From a checkpoint of a small image classifier.
Model: norm rmsnorm, activation gelu, num experts 32.
Rows from block 4, named by matrix and row number. Rows with one number belong to one neuron. Each number is 500 + 50 x the weight over its row's rms, rounded and kept within 0 to 999. All counts start at 0. Numbers have three digits each. After the name is the row's rms in percent of the matrix's.
# fc1: MLP up (model.blocks.4.mlp.fc1.weight, 1024x256), inputs 0-255
# fc2: MLP down (model.blocks.4.mlp.fc2.weight, 256x1024, transposed), outputs 0-255
fc1.615 086:491481470503545503528464513448535577530496576504523539473509494439443447507483529510475492459409496430523478428473481522485565516515451499486472545414481531581538542467428469514468487471506536522480489454533501531514539492489468519472392549492518424457503478518375619514555523545471510538486595513584521440460473467421478482561517455469412511454434468527437401549474516480544430498504563484537597470583436560517554520470409562450490480473577523461471479493386596486535520561517448547500594400471522607515429395556526493539503473507441461504584533548544572477582484469483442463603507567541460494533376659518524514528471454541458583561406613509485546452502444544601512487446521580512521415577552508470567565521573513573503567503520538574515431609555484500492555494580507
fc2.615 074:524469505457633472435634513479508439524468538501522493523494568549496474503520524472593576484592483592555508468562512577507499483504599452475467454458529456423512534559436446519508582442534477365579483510443582527494538530506515582535489368522429489520505444513447585515470399465446442436467516476510537546508507505500508549541496467450421418493532510511495497495464567521537447480522575436487502487571580425530525519610509503507536441541504552570448376470472567525544424546468395545485469611389502448510545431558456510564641468509501567589495444521452496474494541539587539447527489473545473466574458390460500547520435539526562455526559417542464454484476481480519556430478480457481446507557543556372509485483534508499505494505455552486554461445499581573475477427475484
fc1.616 075:522512492475510479527527497521494417441428513521520528422451451499455482497545485471525350411512503394498560504495505568522520549467535468580474463521437484512479468448425468371449438440432483506519472499622422573582473530508480486562571553465493550495537531502453453496523558623399401441491494455573549420464510512552529538471462422520508493537483566393450530488465405448587506534500480587540563538483530485546577473500469508483484485526556456525436500504475457464512498487438451551522478460442508544493457525472565527488564594538462454521407560527433467542498551484450535489492500611452409412406555589553476468559484578429602553375422493481562530495554554575499551509477469583423407456552555438450524478540488464472522463485462539452536470516498478588529553430408525
fc2.616 086:561386545457603554512422579365578456437487488508465577573503519494518530522494527505540565510584434477423522508511493427528540496419538481534531510420551529565473480436526431410542539557582553570491463422571619498551525448472479509477491449486497469516620492574541525477509499452419613516521492529526533583604457507531517477543508540470440442478505467495506549479518545494510450495542491482506532517564514479555508496645584476432565465485478516451482399419623545482520440507547494499525546524385479520543520538503461532557461424508450496481521517591516506451408550540476498563610541538433494449545476484537492513493554481551560468592573483505441493484518461505507456541540589505452487518561561522596602585485431572556552486491439560464557586480432522506561427455498458
fc1.617 094:545495453570541519483511498503377520505419517457530484516466454446499565501441477510456440457465530445515523473510505476495479384463463579492387447511592465544540446521425610478555580570558603512407558522571481589405444503515439507514435438576531507540470437527518494521463552494519476448405544506562426510442541492437448447502442478488560430479462507470501540476449528488572486486569578464520457531524456511544553537520482489462545482525522444532434443540474501413516507479511458558488457440477462487490597507563511458499566560460432564491525409499485598597599493355570508513546565433493593425518495558586539495425457454456469495495440480510415510465545416570520543534497458483510552474524542532564469512553569431391517577536467588397455512516494600483521525433604493
fc2.617 101:504452451401539402497478500562650510481543502575498509476468518610501475517540483520553550540563468576566533498449533590484560491562507467534609466483424460533507491495516469550459462477441533460532543561475473388498541447528477461405504445471483496514486540505491494446530488452487561567624504459442546514531520481526534509369572537448455542474506493546495459462557495491472581520474435512577479521484565488483524517506539384525554587435507459528456490522483509513426527580456412374516494600504518462486465507390487490566434402523520528551502573494470538346494496590552491497540406522480409596519497510435477485545509552484476538477563540548511466546509569448508539527459498500508358495525528457556476553533419602611501457469547502509482546542524495519490453580348487
fc1.618 103:434482459521441564491347453464487462475448462465480495525442486496431567504508443547541591552448565497563541528558468530640501497467476446404559581530481491436507486481537435502517544487466473537492478429492569483565510506480486520518520484481631441458451467452495448539575526519468546497475581483433589508477473508538552530531500462499561486520482514485570598468481534454532536514501482558442495556469404537547512544457556577496548471541599487469538456492503570569491492551594432462517520497524416525545502643466565462519486402524506475488517518486503492515485460493537495599497536491501498506450506442504540541497605598485521438392368554495492516468524563458514451328464469465523451474508528378482416500551475562506468476574440490580576504528413480476453441415622392
fc2.618 114:495513465501577453466544607511597533506517592516498487542467480554532531474533505437452460579543467576448444512450571452474491539426595570559520547490526497578502450646476441421540487467572493533500475622464471543400614462515544566542464482516433479560610520474570539455537551441507487547552488489537445377583621515493528517527436536525437415474548513515514448467429464468461486543510489475560505459523519492517533498539522449471536520538506544517506488490527478450496531382443606541493506483489484471507533409491443486474460462427458556630521515523481549406531584477464469426472538481554469524552456554565517438513441489506583552604574543502517548525434443483479595551486490543559552499496467537416438485431533490573528544502566531389508538528527516445566498589383543
fc1.619 083:460479424525452516540471479518484575496533473487502537507486508551463434444444539533478479458400514387488493467440435577513484566464491467507492480480529494590442521534556519495528462503450516395565501525573417552536540486559451503491501547501468500483563567542407524507523522528565494520516591489552538503469477489477485494425516480440532425381506357585574434466489532472592681418446424568479506549499529511534492496627466460515473503533517458541488552490520470486512488483417519559547552513529476486588519493542522459498560484556512403495586423511543481538497480519516573498560565447512540535468433534523538551429559603555511540500692520446530530411554549558493478431431552519511431437568543481503510547498462492536462511522506484504518500494441522516472511469266545
fc2.619 102:461485457452577438484477530526528397502446529517448520501485447494595458526534538588475509427570551596511515546523508471378579516508510463539548481503515445470491408548445512509329468431498479563532526526470493505474487460435528428477499489522568509455488440493582462505508544561459545551572493522456591455481477482531395495530469510531490505540525485537529554497560506503502327513509631465501465615521583497482496493408534553508519512507419544492504508458445554427566501545539542487470451481492494534372461480509578479549505524446552518502432587430518536526587465516489466550520521470530454422499522582575445447490560494542443525491367471474456492502470495499485498527547437486531462519451458510575534577515470502380499516483568491497524503464513465583414512521731419
fc1.620 115:494453541482485426543495494423458452460502573438497568509479545465540458475418485489569569578523492518520537486437506471532480452462434472516527451530596469492558497497523586508568462542409543489503472473644431512413553566451481518505519468564502458533504569512514520472521501464553481517485591502454527530531506484513528543520451577562488569418521455542454543539492494485530492419395418487510456628451448476464527511514536659471389391558531528423470440593432502545466527569388409468522581403481556429428460480550454456515376496476571546556574469403540551499553461509555430612454522467483559448510480511551521460501479526514525566491537481587549528522488455556549495513456472540537516514532435403563487496545534549473419557418548568464603523491436507505519564485543521
fc2.620 096:457463505553498495430458528535552610583463401536562521516486535483468447455576461524421481478570507572507408461577526521519425428490550479483557476515518484540522450620398439400405549515523527571489477473450487466498505399526551519462476484543461530577541480504552634620535518519462542505582497532589471412555504502439439442543546525514479445539509510483497530495594537522394541459537484533478508384467516519417518486554532313540508525473395483483525475476542496526479434426477484458437439502564534559603487555436551443578480420611495484501563483502487442474490588545520462455507452498493462542501477492438517469536422510462502463500481532429564488517536544466431541446567521514537519502537507604513471474481464555434405423482460484547414576486475488463447462566507563
fc1.621 103:489477498526469440434356396539451539516521486499449439539537515417508482462459444489338499541447565509420512577476435538526526516533562389461512524468521547468493555475503571481503431595497516555484547445526517488513451457509488418613546497494567526423456580467511593535466442471511480605412479519525477539578499466573548543539454498574458485548594468569508539533500429430363549485512474489535494486498428460530515459519449409496507535530486516525560510551484574473455511502561498632419572478492502510499411431437512515490443537455558483485492552474479490519458478341483530530496465469621507496611469523452429445546540461508506461521458511561502497396617575467516452579541498575477547473410519496486544541523471574512559508445496474480502475572525424519434491569463531
fc2.621 099:479418531451463542522532453498530552481397517463569581492498502488498460499484472483526488498484516503577462489482509506469450505363457529470508490517582393554539410481535525481492644406398475500569414524439543522523572488519462534385390535497495466454528549452490414572582482531536438515572462575562499432417559490400441525466557534474405595468490504460500505485491469506498437466500454494429483540579475475455537446474571581625430535455633447425497494336540534519545472500406471418501492552539425456536574483533480498566500482551495529543449545591497496441492494520535447472551587518492576490443489469485535514506447494509506593550526477427504565576461435512496567382477560511511492522537471444486494526479560485506562515473472472421569516468530587495542481422519504
fc1.622 098:411447516522552592526419425444538608456481549466524539451480428556433577518521439460537500481489550527494502580635485512540501516542497437527427531440495545452424508596508576551444486448502431478521474500497483458538478497490458391495531482453531488499477459489554517512491438491499475449466518405466526477440514508428591450593540526520458514584548549451469516509482527419511508530460527632469558411585528567551411504373474578508444534406558554501532602436442487576431558493545454562459577528573442543471446512410459558493512431505511499415487552524456417474455477537540482515633472501425568377492568489481544514477525515484433447537499482448437486513528597463512508504502574449476436457513524615505561519515508526538448530571519485509502526483485487467456487387478402
fc2.622 095:556520522493565432384525514526497495490503480454489496519457571498501523423589517541520436586572551521492528423530501467522474551512517450464545433507493475474475444455498444520550479540543516496478489533504552553481534480500479615581472552507409522533535471514448446482564516493558578519522490582568447527507476505538446581492444503488517489446425492577559528506449496439507482547452519423535493536359464483494587498586557489476540530505444427449510408513527569376513537401502494494480567474452416477507453455498590438546486562547465540594422434452505399557506568423517552482412539530576422579519405533493466544491421472417566503560509486516475446363424484506458615469560429436487518532487452373554626476508486526423455601462497498411550523488482542438454471490472520
fc1.623 108:463404583426402461486380514431506474636535575482570450491506518457482433521446526479438528497498494593578471560553463539492474512416457505535499533480569412529505510515530508540536572551509476413461476546526460445473561564508463573541523420515577490534435604549515534528454450528485559512502532494564501568471552454437544531463475478538522626454489480481549548510493535526560458490512542480454481564516538588501412461496477475648454516427605542487521546417584564536560469444456457502516522528521494465502548517423515452580541452561557440649453495437547441462539435477471500499437467606460478545490449469557489514524452492413535499490482393542602438470519480510501580468564479595523542521430481562581487545562583452442510482430504530519467531482479517538487378541509495
fc2.623 112:507549538479557529501560498523554572431592464512448475534437486496504528492529519605470433449496511520486532460389494528401529492600509471475466531516427587455500434488458505590557528514495416495531495496533544572473496471514483509530449467539404530564547415404500510492471498469564425403564502511447505469540469473515446480471526544428519462552507488591526573480484507475500523499546552505505462420526502451538603511588538493361556465547426437501441513499428464501508510519566536497494509498413519554527530524515460518387488486522426441414580406667503478575546598500437474465577481476559566566533533410528520519525490511548443529575558518454336534452423537541481483507453492401543417527585525483448492442473485516561382513456504506520514507524524453429573592424502530
fc1.624 103:551461399449515530480478492594428503541526397512445508414473487517460567505574534525587548514454582436496542474486468483533450480524502512472439566517529473497438456629539497487423566465550456440517441453563452603526489488513506472472481479426523479474519504415540492544449481485466441613536476467434587489521497469490518486527538519460541529521544499528472635483521441542575541422515385539484533472560492541548473548547543492544590508494413493518495461554469479489452496482469461436539442545428524424505448506606467463493489584569487467404443486471553510509591529565493502517415481430501439422475423563438585496448587537618510477474389498475510542464480456594498457538451555455500525491561630552456547438545472623457537457532586562500491369493568540517492509450555451
fc2.624 091:490535480531439482541561510466534515475527673535538511551548489511569443550547489461449470482525383585478564595551419553509481483544575467517538478480558598527534505459463470520526533515414426521508584582384572403488506539546458581477586515538565502456514496567491550528475527504543543446486528486490431536530509502594433540478485518437423505523475519480516486492390618455418474526421557508430572474407524539488540476467491544497396478481553569552501544548580484460554499477462513513489529448506517545508549466473439506531530491428471502546482508433513514463519489471590444394560578520502608639486510495458434504541472535446526607510590484545449484586513578509595539435545496494495516487482503486572499507430498437571545476557392441434519589472445537459520435534418542
fc1.625 091:443540516511585484609450484476461454481528513560531555511540449491488490457507543474474445546460544571511507483510465503582527447571510434582485536508487477480530351568434433523458473497459500580490483510481445497531510442615504350488398556490506465516479462542493527496461453499542442517503508450554556556542519446469415595621465519510501432561529495465503537514514534518527361516516496465423468424527547477484436450459465498501517574424486518425513477452381480596512516544477551571457508476441572511494525569549496501466462516535438525486370577466505521482428475486501529505549482560428514514524565455572514477514471470493500463523450469441450540685484418410499552436522396567476533486497476476460472545466525509587533488567533512485485496474472461615512467494691590
fc2.625 118:417447489528450492377529506570633464482564490507514507549506527568528414493501471563483361443459541488619525506444483519487545478595405410536497488523525424476503547493470475468455474464639509569449509467383576483547473526589497515509497445477530540523561491516480409466662522542533430568528498447503476576521523499466447529438407361587458510512525497518522568439550480542499447502540614515545475469464529531488515475515611510526451473470494490490520496541470524502545437566468445542401550417517472483380449512513569496516596615462546440506569526563501526484523509445503505430527500513530426473427551503565492466471566480482478463509454541440506519459504432508509498609592554534462457483508469382515502559479481429412465531511554496509542478508484524577543533549457494
fc1.626 098:475640422421471511436472425499481407526524529468477549515586539509521449518576545482509559539479443427449486520456480572502436506457393592588484519605495557586532501513547514520508556535528501575495506554414511495532477497510474515515511458543515489435469493482521494520435430508520519521463468410507487614602528446463389506553481557379521539473532438540528577447487466490460604422548433520478522510544504494485477458459496410536533463517513432530472598508552611500424542438482417484424443430491506432567554476508500487490528505584399495580532495395437440469565532413465485459483498446412387480597529546481500458538511572589461389510524533485548530436464475529518549496517485403430497489513472507394464402543568460500555514560444445507503443464543448515525517490534540
fc2.626 126:567415469566516472594467551571482514487514465508522466470481473601572511474405468631500531492518512594499587500456566490415484450450524450438501504380428446512507466518472495458485512485504528423475523404546460578480564515494556388523539547476545470472552557493469507454517529468489515447493509530541506431457488517501501512482585419521527452510379536468503477588513483514506436536498483546539506501485528514512447497467571623415488494513381514458506369539499461456546487522428547555550520571411444513399571550552469437533528502388627510436497506544512465536452504603500559478551335617500585475471523431442507502503463484431458555511515464613475459500483467502469530533448489612509442514512503433519565602542398486475452451535556505514494512490497410500553506484500515
fc1.627 118:541485475544398524394539527600645538429539498528488485534480479448549520475443500499606469526485551472426530509571456522427493481526452470444443485602482477439485469535449399516458526655510474438535526439491507439489582585533496500399432569486516756541502439561501495498521505450544511523551453500533529469508490465497499479546499506538515515508466488577409491458523532464479462523538433578557467524534456541445439541542504497475450502492484411476508449499490531518528537455474526523474516519540549500555569529451493476481604514453531511450523441530505430533433492498487481460501483530492495492473569516506541480482501549529525487549439515482467575499578495602550611487473486308460501498513530480441427466553486524423550468506464544530503452523539415503584551466487311
fc2.627 128:477568502496614479556490440426398461552544544490512479483502444572481434531510528505378515463508428561500460509491552433521486480565554554576531487437474510575490503441456568488532446392462456518544507467451511601494499475503533413689511530535488295487525610487450459451543500562394481562503511506512509533484454495483494478516521428459555464498522504446506528564516535511509529518509548519460471463495533475498580507494533486511597494513476617529506573493464410550508463540487480536472560564516462512452477536578522481542516526545429506497528531468504485510542438579435482493512484525487437480581539520495449517524486472505497517421569493488546431585408453460448388500468567620492563508480504523537534479439501408564528502490437540484456531502527502457477511555535749
fc1.628 109:406517505427699547499487495515414569527488447427484472495439545499474489533479590462488531526272511485517456482479462434554505469410479480519490516548525399521453502448587493504504471433466408528518476423474391501541583506595437538480482553503470491453538488495396444448621568494524429497538514486501489508497585509393552519423513498480533503541477413488453553525524468525452527438546417584490529574469548524492438519520479457508465505459505472496499455502420475558420434461448503470513545479529511470525370475535474556454466550558496488511525487495541476541391475440485494509556451516564469575563451566495537538557419501603478511433461441574565529497473396511534514501519418480491472515583436458477576463531575491522416496529494507474538543520512595573514496552506549
fc2.628 120:445483482544348441460482474524568544436545616499399571526487470537563485586547392425484424473593499513527516510535512612403537488581547467487583497514480547515552467567396480465465536545507567510521573497491582564370483458491560540439525481451567531508487537476535575537448545510540497538475493550455510477414437480565433475564483472531395464454496471541501471545516478491501496511489574467467467497488517451494539463459549600481418415496512521507500591474479486515544542609523525546481443499481491548416538542453463437462590424448564471513410455458517499483587495544518504480533504512556620401517457394521419535460537441486502528579529551463497513431439540501453567563458498523476598460469545530523401541525473552424540538524442473534476520481491422458545480442485372
fc1.629 101:489418442470479430432475454558422507504645646468413477551581538628432516502513546470546483580474488397518539441554534576524501467515491511531466511630482495552511519500461575540487507521428485409485594502498476478513424486497505454438515501476470441471534474484402551403498507491508508523499519466550466470487470445420551606437487407535432543509463484510566470506466511501535466428450396450562555516479464488516525511526496469528438423433475511493488475510524567523501572575572510486558471512395512421473500509507545499438455471438541509472499532523465461466491476578504507395477449525368518486458414500484438511397388564532511487484526463529513519518455573514456465609444548443582514541446448491488420566575448550608536490553432492506574491494491592554536479392555481
fc2.629 112:530513530512559470566424531528515467397473447518599531470500450439584447472526499529461486411553551581509432603517485486449458428498558495496569547435479536482493420528489356550565502470536500513464497574539547500512524530500554617499500426552535599455463505523535521592563543485510524474460531556482515443570540553489420478483511582405456466551465472538447607476477368532435500551475526579490500490564502494555500478426506438493400506496501497496522476457465455501454433444496519566424508534557500495485465486450420534558541482548475506495494431507540473462635545402452540572526528445551451529566534533491560473602572515421388538569447438460456513534452428470446480433580482527442458485521529487510528561559573508402518463491645496550506486527488449441470529635506468
fc1.630 088:512554466487486432532474465484534528358497541537439558489483468481571507541398521476385539490561493353556497511489519452504491445573435506604539489509507530557551549449491545481559392528551435435486423520576495614461439501475506476516474479479523480540486489530500463542562549556394513486467529520524439476541496433467512528524525485539711499443510454469423399488587510471538415504430482549458504518487423581554494560566552490491549510548573467518527491514488553452522544602554428523508516514457459471525527501523525535505574547490522504538507605461497524529413552475475533457527520482389483414519453499519508485463542435508523525582515547423527563512550462469478407577594452542467434618620556523523559542402475584480504552576538523506522451483536559469498568567486488
fc2.630 098:575538480493459553468595498508552575465536594547520539514455494580509457470536493507516566510571526614489499426401519495461533511422588463539548463447486548556504457499469466470444550476387475541465497520564471508564504533525499615591477421460401623495534521444551554486440519514500428591555483423486433477519473505436448487462421502564355577507463533491475529540441546485455554526524496391513536501495530536499502492526501468560479468518475528597474480572500549537422578482436587389478471479483512481555460422508477489526446576467501489484505410515478502496477397557400515431462505559600450473424523525448405489446422475457482420559502518489627554429398578479533546504569606498553492515530547499441528457504541459464442480531523511514468457562488479433489521416431512
fc1.631 108:579424449462562455490480501426504491421509551471514560489547435482480487484548434518537501525561500447575547526470592412459530588376496489514426520455457547534464601581516461505530491523466515538481547513564545545456547554533493585476491547409455500528511579520540344483457482458554488493422526522519541558500568535445518473431574477469481473518482455590576553516432504449529473488515499504503482448484475572514471470496458447425425528501526429388578419515389490522585595450463450491498494465435463588523511588503530379477483549484553433532541429412474571484464573421487525448550463538464474493484485509532530495416416501470514412413465520490604428510411483437559479455518413517496492502555418433523514538495498501408464624596504478473431439484496471538539496452573562
fc2.631 131:504551499471456529474493539629503485540432435533566495461487490537479476453519483509530457507500515585493448527458450624524475450537468474509567480515442488529482436492563415503553457508519421544542438460412478432513484491432460470488564485647531564615486508524579609583530502580456501433499521487499531541520505500459535541506491526525484483474401470387540486465633477524487487554497546425511509546481522487546509498462522494585562518392492523572469501358514562567429498549532451468516555533466522419512568427511439594502488470434527567471475558504493511473582503613499420504464536474580558450503516480447515485500600536633487542566514466539427573601579546532428527523446596519462485494551504565511529450490495491539651459484470511435536579510521502507466474514378452
fc1.632 115:557415533425595530491442499450516521494539478501481536508510527552521535530495600475459489563544500493526594514520483490536561525450529504508510459435470496503504541535475555519566500424455542524409530503554434472515520563538450550450407515528436405507521557464510336565475475492447483498478541532499531509495531486508574537427586430484464520534554496482436482514563580522605475519455581495534521434473491537531438501498476545453497490488561446421547486604442497529568587423486465482447492585452506443483480515468587382553567532437562556626505453554508464504435430496496544567524432512401510609389438575594492454436473499409458542488487541512606507427406492462523539471522489555648577520527515491551551599446554525463535509517455471529439385508433466547473461486473528
fc2.632 119:445587542444434475480516605568507510469472490567517531472510486481407498469527452523579448438502559550447393493498420577494480452568483488553530497474472501506459375533543453427529448579580425524539455523446546470466514536447478479495501517543519584560489547536538522501484469480499585398595512480488447538518479463480448516571443509461535481534395476513573509504569448507424542519443465499471517508509447473566531508549544424529459520438416490528505468351564488512389406536505520510561521471532532560543492514522479559429499462519428502428501504526546520510551556516467388455501614530649456419519505427374513510570425557624501454542491461441437553543586564523417514430503467464464375519513483488507454401503434479509567435477536515463570569523506479487486435510468503
fc1.633 100:505476562487533417486435494504548630478472516413549520515608516413475580514441553447397413580468555527555630575503430489560519476498545512529606480443548544522523502520524398499527539468505376468425484504585541448490468435541479504585439499443562551404409520477507582529522467566551531476546501474478591538511563556424531407548529462461608490494537560553526542423645429454506558434568495475514522441467479450531516556458571592533518479555514517414471546511425530558462516574567493507489500555552482486505476538484536472466533516498530524583514525484570528466523508414424561457531469526506515488472408447540436425406464505421528569499453488555516476436530500497527569474490409559553515474443471541552558512486593523485507402515514496547560482503502483533462462480581505
fc2.633 096:555516479445533484473504410520491494497582554462411447561565589483514523457543482431586460478535531528505478401540466499427526463530506495571393465453441519493492392498482513443538570461528525525502518512508437439495556480495506474496486482556441436514547497527545518508512516438427473570493535553464516407512499537566499515550473503435408509525488502486466452539315564486505495444474478519403561521440454473514524490501527446505465568513414391535478480498552539494548527441522504505527488590411542502556500511604428458510483436433484491553504482528479535546426508492524438571526556507577433508457524569455500520568461451628450481669555515500487537499413494503428446517481476462411537554478500496328449515569480583500432575512392485502582493524459505390566484509416607
fc1.634 090:496510438512419496563392545451545658496450502491444495498472438486535545504488431468417418547509426453465568430532546519516522568467526571425483487441482437466512455605480494464444475477544574440611504443531522469636466549531484491514498510505550475487504473513537474504504517471476484508578508434482480466452497465524630402570537536567488511522452500530542492472458556432482499545490521518367535468573482513512455515485452536534369548534555475553516445478546533487479540460488386437468465473683509442540496533362558513453502522486498406543577586505475427503561555520469462528401494501505509540464465538422529522510496570449534506471489449396538429593582523458494533572516566560477541478564416472427466433418518506470541478509513527509470520441472567424497491410525492
fc2.634 076:487493498431648540507433518488503456480521491526459489477488542499487492466599467406507517488591506531512527421421441388465508414493446538469526501493473501439500571479443538443548528374480494535391517481537532523570472465568518569500535521443488437518549572480577484520458443521527448370427498440551509471513417518646389602453467483509584518471509500492476514483589513442534425515511503518580496528456595441511551498449582508573559519601495445399533570439531476441521509508511468459480611454507533560527409492564507505460513549537437589477469499492565484463498474419515473504479480453587462480548517424526511497472539508542529445495591468524367493476457446500490512533564405546475415527352509448472568576441468581561454513506522499462496493518504511464483417476427480
fc1.635 086:517449488591426451495456507583427531512559494548476477448419591509509340477468571513536563441510475499529490520479442467508461516528494461477507457476513474514424496590566531500514490516489485475426470501452476493507438518515579520530462509517509412484451558494459586572512418514431522528500476495392436443413462556538529566489520496485552487604549485430520417459464514388507457591507438537543494495423491529530487451495575530523550512421517582532469491474493524487619486533383516609477504469557581501367554462555406453576554507516460523535609389484517472513468428473489473465566342466471494501440561501475475492480547459554559456404509488491590490473467468551516463507423472567479532566486566477484457446519432511475464530559447471525470405528552486365489510441590554
fc2.635 092:560523534566408312571553558376536518369481500459498544508473482493470558519468587488457563469548474515500443538495517535517552461539508420636607526568568627507456475512434482570459551543611398588470471560484527499514602514518516450502429480448477538481504440501465404516531504524524399467484487505461553552528623527537480462552461533506476547509545485535490522487486566490413499481591455498484487505572421536482577485488499507568457505531478492475518571454583513442491535580578482357458589521501469514540560593432564469530534465540471412502386558475499450433442543501519490598534535428516553531539461499508474569437450517408497459483538518513544488524534530495502505457474569463531554479517500486435402418498556522467508489505506472487468492544535466495455478465425484
fc1.636 113:473533536441574521597462533534532545531407491529518527479558514494492500569481438490447484611544507460496546518464585523590454447568428454500546507582482590582490598507528548517503476517535423576452479515580552480479532541482501581543457472577537462521432443498500406523495497520545489526624542551481513617448534490477466497398545452542505567479554505490567486412433481481465398513538500527537501532500556519589475480503541508539422377613493478504437465446454423572496457506561537470411523537503457495466546482538549600549586467456487466586571535465521536500501511571415488448493453513494497591528523481567531485527445498457490491506562526493649437505454432434541462363463589441497410496575482586542434496503445505579449390512484491519556486525572547538542474470459478
fc2.636 110:580495543540479504420543418482577479506516533516475529502452480446531452487592516474481510447493511522541479456419489591400523532448562470456429502454535497447485381562461470472436473474441534423487541468422459415535432433573511473464460523460430532511591568442542589429474478506490448501477522473547586464441486480549470432543502558470548396517463555468436584471457540465519488461468573420488555476455425472543574495549445482566591552397577488549460500478542562478488461496520465413586520529488498572515457470454445434392494558473551511454473411527541509438451485425566466517537585549488504476434443490406530558545622536539546460478468472526403552451547594485490510580557435476502582495397507390458541482431525591447572524498420524529526487511477476433484535552482560
fc1.637 091:555437475554582490623532452488471507465476497475442510526493488511468441494424543502486461443498575527492578490516550580438528446416511480490459473608559477478466521548430502464444569457546624507445488573593488562551430500474547392450518391412498505465510526471536641463463480568595457505524598497601509515498553496455556554537526419413505499489473529575584474431431486531514455462481391461464525487574463450538452477484545593477459440502475485566468568521406548577508503514488475518488464413443516543502481507488572557519529473464461517506447578482467479504386479443552428463482513516475525407458484515563476498563467510593417525554317501463490573500514507440425506430527589489504540543403475456550544475510526563464484521488461516492465557421490507562524468487411481
fc2.637 100:431423506463531431504528440405486322550370422535511593468463502478421548462490508569488452639513485529504547425478559474543475553484510511535473479444520513470522436468565421524644521448529454374483500580390482504553534446459605512479534460564562555531470443503548398562521522545512559598521487464444526533506535556573517514507548631556511529471467491474507587516524391519482503476494487431556558496538484451538555463465411389491545534489501551493526504445450459493428509527502489468439435608520546522453483450500487520494518560581543491569566479493495469484589492474498517508568571524564472507486459497432409421480477525518485446463449628563434497411506437494495524486472475505508412484502504509447466452476447471453491482510585502497463533566495522422450535469547553
fc1.638 111:538525486468579420569452527470422560596438479389534487525529483525562536515459455449514479590428403442405448440424456545511493452481591461483535536495523587542581501527554504497481530548470420464512517468518453418571557522567488517450463554459535473546479584479499515445572494546602454513402583519555498446507455452479585455556496499476495556505576524589467505494546439444414479425488577535496524505527445494469539442508538534492426367495422493393505569600426475533460461380503460475527489568539468569440459545560476470554484571521445557531477482514494527534567518519409506383575478431606512510513497410484503498500409530504516460472507533512537592469583497428488535491527507585428542469474549479453519483556478559469555522392565511417507508501439549563544466522544505
fc2.638 099:493460528480436499386498421469621523428546606487554570565561483382496482506484602512505475469550488516623515482514628531526520496486486469533385510475549475457464478575445504555482491511484451544488516437470557558468497496552468443595460458624476491496511520421493518454464470435438531488569460507540465543495523546478351591443508481532453523552390515467487556506583518502594500488448484448543555435460482534516428516452413477596507594508589503493463482408599485575531523634472545536534437450478498482598494456476542510535576502448579439523466467587533576442479476493583452541501521551513495546563455445539495510517489488556478546529451484504437479515368472547466481509449486431469525477555464509437480494528544574461435433490397505592532489540489454466478505546518501
fc1.639 098:506506497393411476391461417527461520538468525466425517448516537461434510496465495464489439462466485465535477458420466480394454500466523409563526522404486467531433500497522458449451546430499460558521550455534453442620467469525491497476543539519470449516377563556472564490464448514495446465470449444491480470462391431488536512562486497523490500485397528524431491462577439422471519455505582559609514535440452557452461437528448542457591599486505498493526544472472476562461489559497618452569421456494533543498513532477502480446446513432528498466513498507636471473504473429520485387463564556493611459417479407388563455488457490549597477467489560433520512538508543526510521506485555535490565480565430461515589377550533607470462518540461443553567497487386506569461544510501527
fc2.639 081:487509482447557424515563465451544507385517491499493493498417538525518495513479496539617616605607531535574538501571552577558453543483539481428460533490465541442514503467459498510484520537516536469478521606434618588491629536530492535488443464484493508472498637445557603515585538424543517488455546493463442493537504461495469494480544473511415501506493496412479488420445635483483431558548426420414507476423435439507451505462507392505508484516511449458473448526516509544469507538540480573433585499483474452492607470425495521504546459476429516534462463472550521474482469493516463514519470448596549511486479498494405549431458440474506445534568401408480528452436373472482545387455458428517440496437569467452463547517497523544508465496570482510426428487547518461480392489433490
fc1.640 088:563412528434416561487544556537525475492492471510492473519437518456456409594486527392466519505491444444463446539390539506477454456450455436561611546534519510566550504496495438475500495441506512462503493420584470510464476525392464445550504559544514505498600544515553543435591485584451481439489486469542516402549493446521430453558486508534499503457539427462505547531541431515423568489467478603575514491527459486456566480519435577539476389406497558549557433437554444573517468503508550453437557452433503508426496446513428636540494464444529476536493524489517479507538509447417427531484499505451542502593482434537512383534537432475517570419417477430519495457507555469524448444493508564451499460469467492491568537543621446426508553549420515535526514541412449539600531444413564
fc2.640 070:545532467503488517535564519529585420448418551499519458454503560480555483498524528392588595519603464592510449483585506531513557468658583517516528491505552449485484491468439454458583603509510417461436517532481548480395519581473485527487572497531475417523519448520469544483542528463438563439417478390583452505522613535465538496466464444448503424505560483507484493493576515480486664546498511510511511418504604490468534529437471441491509505438530468577463428553531512495542475492422504514428456583469510477463468487458416497556487468556513453573518539439482525459476491490502507500459569548478501561566489510415414542567451522432480438467483572485486510556460498506494556568454635515496541472420602458425587512453453503450462496482460525574585500506502444534434561405471570
fc1.641 109:533558447500507487507535473514438525470545505470479472475562575545476502512489530535643518543515527468486471426469492470415514507562536518420605540482428479606512485557430552592547519453540538498505426446527415507481471521498523400496553507496483488535565437428487530409520423491512523539468556541372451472549456461627503446414491431544530508578487504541520561540495518498477422417453344430515518524496501450600557507558423542464443441530449555552414488623517550478511439457551496436569419396460480405496543517515439475503494432398412549486522520461522489548498508529478446587495444479474517527519481493425541548455560548531562446557481477420479535572513498529464508537443542447533521576455442554434498488523514525479575490538506533414511440503526496531604620427428544
fc2.641 092:459523500505477433500488458395594539545445548484489582474582475491512474459522518407397535564495494581515482564557549587532520479400497522543417530528513490486469446491492495475509503471530512543412534595494544495577556573580469598549482519490524397469492553558545495558548432419500497549471481492544479565535500463405491476527542580551421572488468539493509464527505455576463545451453596578489514486523472545469545466470493489553468449523553515518514527384424523526553519515416465517515529527499512531567377454485506518643558449565509459516398431438550509446563523484653500454540532487470448576475504480516458503525467575459469499529578469553506414497395475479481418472501499479513592533514573412503592482356506484433483457565531470514475536489533423443423394535476440